config.yaml
model: "image classifier"
dataset: "histories of elementary cellular automata, time running down"
train_examples: 147500
image_size: 48
crop_scale_min: 0.8
horizontal_flip: false
translate: 0.12
color_jitter: 0.1
targets: ["rule"]
num_classes: 256
arch: "repvgg"
norm: "batchnorm"
activation: "gelu"
depths: [2, 4, 4]
kernel_size: 3
stem: "deep"
widths: [96, 160, 288]
loss: "cross_entropy"
init: "kaiming_normal"
optimizer: "adamw"
lr: 0.0021
beta1: 0.95
beta2: 0.98
eps: 1e-08
grad_clip: 5.0
steps: 34800
batch_size: 128
epochs: 30.2
lr_schedule: "step"
warmup_steps: 6960
weight_decay: 0.2
Rows from block 6 of a small image classifier, named by matrix and row number. Rows with one number belong to one channel. Each number is 500 + 50 x the weight over its row's rms, rounded and kept within 0 to 999. All counts start at 0. Numbers have three digits each.
After each channel's rows are labels from the 100 images, of 14976, where the channel reaches its highest value: "top examples" is what is common among them; "patch colour" is the nearest of a few named colours to the mean colour under the peak. Only what is clearly more common there than usual is listed. The data: histories of elementary cellular automata, time running down.
# c3: 3x3 conv, stride 2 (model.blocks.6.c3.weight, 288x160x3x3, each kernel summed), inputs 80-159
# c1: pointwise conv, stride 2 (model.blocks.6.c1.weight, 288x160x1x1), inputs 80-159

c3.219:428459424478536480513560496389529444507575499503504459439571462470458476560467499470508547518479508428491504506435469473435469470361414441499448517562458501506414562435421459396464447532470447489506539407452565443545555563371518464586487414
c1.219:441484441507520474546574530441522532492549496504505441405595506458461454531412465520544534514474450477494484509444498447517467477407384479508431539533422566495439483413462498381520479475450464507551509412403532430542535588390515432549484369
top examples: 111 turns on
patch colour: black

c3.230:455498495505479483498442454391583509489461435521408416521536473544468404476468533501437565456480550516465472582483529500463462356419437462460429523553477497431557494474504499474475425422480415524342555395532469471461449462527459506448478565
c1.230:402495473458500412424395482469496537485468450540392371533505446570481372438498499493431563440503547542471513545490557521454519351448437451458405514545454489477578489511458530503432438373509478504362537448525456514493456512560462496469432516
top examples: large cells
patch colour: black

c3.109:460489397530422472547589496474560506544458449445439515546581516476511441460564468535394492496448495504469546472518437465520522472529542480537528472508448581502496472445546510528513441495527504553562510530504422417473462518409497449489536373
c1.109:428445429494433481523577471470568521519455462476496508519558523447498450478568497514382516479423523501474515412478452476497527473532544482537520456547477572527507478447548479534527463487488480518554489523489458398516480533337445460492504389
top examples: 010 turns on
patch colour: black

c3.181:502541541531469412452439446372514538521440464482547524443508441518489484445400493535410607512490542459526453562502557439466510396433410511421522389483500525488412463509417449385526462544555479431567476497528493494554418434555505471456504518
c1.181:441522548537523432450433492512489534524460518529497529486480487516471508503490561576419665548521538494514456547556531464522461410489361531515447475517488552521482511504483523361488424601544544511562493424513462542528437488547511513426532395
top examples: dense start
patch colour: black

c3.203:576495581527533563526576446491512521439527387416529503483466492572508572486567485503498526513539488484512583506561483475434417578507523479480526405482548539477504518530511380518505531540463511502606424542509454501449552529499496450532539482
c1.203:575516624477571526555611459482520481484528439417492485497470526574540586549577471514470514531508483460469542481520478472446456538530529521525539411467571500466489494508496438517558502536489529488577455539480449486504573530496530451480550423
top examples: 111 turns on; 110 turns on
patch colour: black

c3.88:541533499485428461492588515507514506495613594551512478517450574567439530521469490557501461511557542557562526631551448517498562573528533444594538459514467402577457440521553557536481469479454439525475499504499525562526421459506553493538467566
c1.88:550513469498461499506594500495546453469538536491463525494446538532483513467523506459572436518547502474544477566549487582464542520531457461537514478501515340608465486536502563492442504529438348453483483448551519501487473495520567496525502526
top examples: 101 turns on; rule: rule 40
patch colour: black

c3.130:579554518485472506443429428450585469443569500521527446552432601512444555517568441460431409533515471465519489523467498517525451451490478442522467475506570422496505547492445471455469498547490417531488534518486538480535531364404507544518507485
c1.130:560618490482475490473472456475543468416581453479560464528462581514442548506586476490467461539436437448524471507490542511598427432564476432545532478475529421595480560468400466427414510523456423448522562525517530479556500395491531495538458496
top examples: 101 turns on; 111 turns on; 010 turns on; 110 turns on
patch colour: white

c3.9:389383501413425521523473439511485440452557579498610549447477473478449475488506453538397377506515533435530466483543457447543519502536449538455469478465557391523550446536501507374576498391416517489586459400549531556459397503440513475478517450
c1.9:405344509425472503498421419548524476388571591489606548459458472517481414501500509530357413457536560484513526517567474455493541554534481563457468474439568464487532469463513519401577436389455509535572506441543543586494375475471492488475479466
top examples: 101 turns on
patch colour: black

c3.251:554475479482515447510510467477540445452574439539532473478551432623479457527511535533535486547514557501583395484388438486398628486420554432488510461567536473521451502478477592465508559524511422445512518434426525516513494511484401500528500436
c1.251:526508527501473458524562501476458432475539457510534442431528523567464544521510542543549520542524599540581484444481488523440640565421540458477583482607439531446469515498470611493490520476528425374530544442441526571535501539496341447541493423
top examples: 011 turns on; 111 turns on
patch colour: black

c3.279:476461465406483476540543550579435517475532573484475470451539442483459457544454455510518429520485515533441533541499498429507556517535613473528463451523516449489499479537464594502472457506438450485659463442500500540560460597572537396543483522
c1.279:509493446469515490553535560520471496448567511478468503441455433498444476477433479492568367538490483478426551550539514544507557465532519466525491444528582424490485494520467546481448485489457400482587503486499510505511489589572494395513559518
top examples: 101 turns on
patch colour: black

c3.254:538520514483433495450418475517478512460477383419527393540542458458428446487489483541416495470490434466517467389456499531418409573469565499554410504414481576496422486502489450562558495461356454461493462463543435440463426439551507470466477506
c1.254:533559521512442501500438485551522537486436435443527373541526463485488441491487498545432504470485422476566440418497517513449422561470573545565407524413482568498436471453532463524513505389404432493520484478529428406453383401565517550424420524
top examples: large cells; 100 turns on
patch colour: black

c3.125:544510410532495597509572484558538541538442474514528473539586466486467435482503554484506484473547490511496446467458439439458459380504432494564424543452456511468521494466563453515567449503512460579460567553524470480505463536511425485461525409
c1.125:516494453558504582502541486539536520560444468519512501521606468485425479516496545510493461472486520509550466428457383488456481424479438483532429533475437521454554475426556448543586467522546452562445564556521454487495521546502394489499504443
top examples: 010 turns on
patch colour: black

c3.236:529555542539588532549506513551476480513436422514478546459497433516540532507475575549561523566440548598513485456521511489557646445561550485438575490524489453492571402619531515400550522587542519433607487572577519458448575547407438519492531469
c1.236:555555548548554531528498503527464438514444422502496536425491460499453524558467562555544513529476529596475444482432514503524632399569536521457548439522511412488560450601515500427481453536549487405576425585602507425493578552439422460502514469
top examples: 011 turns on; 001 turns on; rule: rule 42
patch colour: black

c3.17:403400549542495507528531493443492526476539497503528530549536513447315365466519499430466405513510529411489482526469428510446490510499500515505418473484538541466544447415561444465489502447537498545526488522481518508514434488476437445514556545
c1.17:402419526499508505518525449451457495492549505490544539554546519475340393476543463454399426471517580447530502506437430522421460487490518488468432402475516525491539485428547420445502456456520459539533481528511504504548444477484437479499509551
top examples: 110 turns on
patch colour: black

c3.220:491493508542462514525482540409494500520500416353499466442511511584552535545559530525480466501490571594457586518488452454571613555558468462512643507510492488426450439523442574515428423543493472430453525446524515481454550503538432518506498516
c1.220:510512542572448537507486528417482526509442440363495481465445521616530551484555540536462485538468531576407591511515454427546568548602488422502614462512528492406512456577464545499491501534469487447481526423559482492467505489529473477467487509
top examples: 011 turns on; 110 turns on; 001 turns on
patch colour: white

c3.52:508475505561458560425497492432480426533406546450481470514432467511495474462550471486446529487493459445498539511538508492483553605534408476540525425525524507434456422446434466496480511528520441408509448414517436418553507425543519510394525516
c1.52:468480494612448536415539483451471427537398527446474434498505427509454429450545464467454547488503478468478498523515495475462537592598482551525483459523534497459469416441462474471470422474550482418480430409449456443456495407578526511390494499
top examples: 100 turns on
patch colour: white

c3.117:498488561484535448538535448508465484448491534552520505528517528547451436537561460547443431424530517547602537399495496501481494428370475526418429506565493532453542455539470510539608437461422542533497540509507535501519410511474459445537493493
c1.117:480498547440521461514495456489505511441471506524514485515530527504444398516535468543407436443530571540563496380487480485473482466346456500444501473557507533462526458536464495527561391482428506515501553508527497449484422502496417462517473485
top examples: 011 turns on; 111 turns on
patch colour: black

c3.26:534531601511559477455550416549411512454633539537566530373537514487493544578405510569546547511525494538597522490557547421557426540491498523507483481533508387486442490465534554524485477506460526531528565488482565468584470501523507525590466559
c1.26:494492571520521478505513449520448532458557531529574514405589489540454522539387495544520509493477509518625530441548608401510484561477521522506531448518471410453462518485533507533492456446411537516577565526477565442597475557534509508575508568
top examples: 111 turns on; 110 turns on
patch colour: black

c3.255:466493489501480397501504482405519523533546446505578516410519522400465504478529482441552534525542510479492455476637381513486448448403457458493446448542523483499479523493527452452524473537468463459563496451483395443417464440510507460490489372
c1.255:470519514505523434520527525398528597479564538550581509442568526437533593484511503490561592553585494435480531464517369539511457522408382484473450468484512565446501524429531475471552452553486479468546502505434388418428509423462481459460478395
top examples: 111 turns on; 110 turns on
patch colour: black

c3.112:454490477499521397572453480483544470503520503453528502444476568429514552456424468384532485530557514325449554543595446466531494519555510497447517365488515527466448590368434491448437444531519432499503421467475462420441499512447577500510465463
c1.112:404488509538525432572475460449504456471471493424528492477471514419505595446360493370498505493540473350489530516570410452493448525532514477464522403444542529436457533381432431439413447544510410523481449477485419379366469532453552510499487474
top examples: 110 turns on
patch colour: black

c3.97:451490453477545457525547455510477426460528453480531455456482460393474485429449516422494439435492447468570359517584562543447434438447391537517459526512511471478518444472495511464477550459499504503458489426483373529507529500483507514442478453
c1.97:415448422494549477501516470528517494448523440492526483471419454451476526466476503393476443476502509467586361450556551568440419493394428520577497488520542503499492433443462443487435493486491492514418538429474414575540553538455513540433525498
top examples: 110 turns on; 111 turns on; rule: rule 228
patch colour: black

c3.150:477500498536537506352478528541447439512511502457520499534428477468496536482534494478497453523413494495539512464416515531400459483517563564483458490525501497502486497488501483514484605508536476496466505493589454457658534405563551554467531497
c1.150:523513516558529495373480481548493368495492454408493452495424479490458501469485481442480436512453507503530501478453489498421441474535558571455422512533502467465480474481476492491470553479561469461454546472529389510598466428548536566432481505
top examples: 111 turns on; 101 turns on; 011 turns on; 110 turns on
patch colour: white

c3.65:470514552462560493467416527471556510542364476453389506559463452499550466472530474548414610506464515533518419489414511485401494494444529438523440551543524547448431523449538458496523516483594528475394549462510421508518550438522552595363514467
c1.65:463517496473531493462440523515519537533410460458457443555499480444536415464508427528411516491465490561481455502417433505390452533500545475510407528549485541476455475428520463476543531494650525506411514489456460520455598415506534608306532468
top examples: dense start
patch colour: black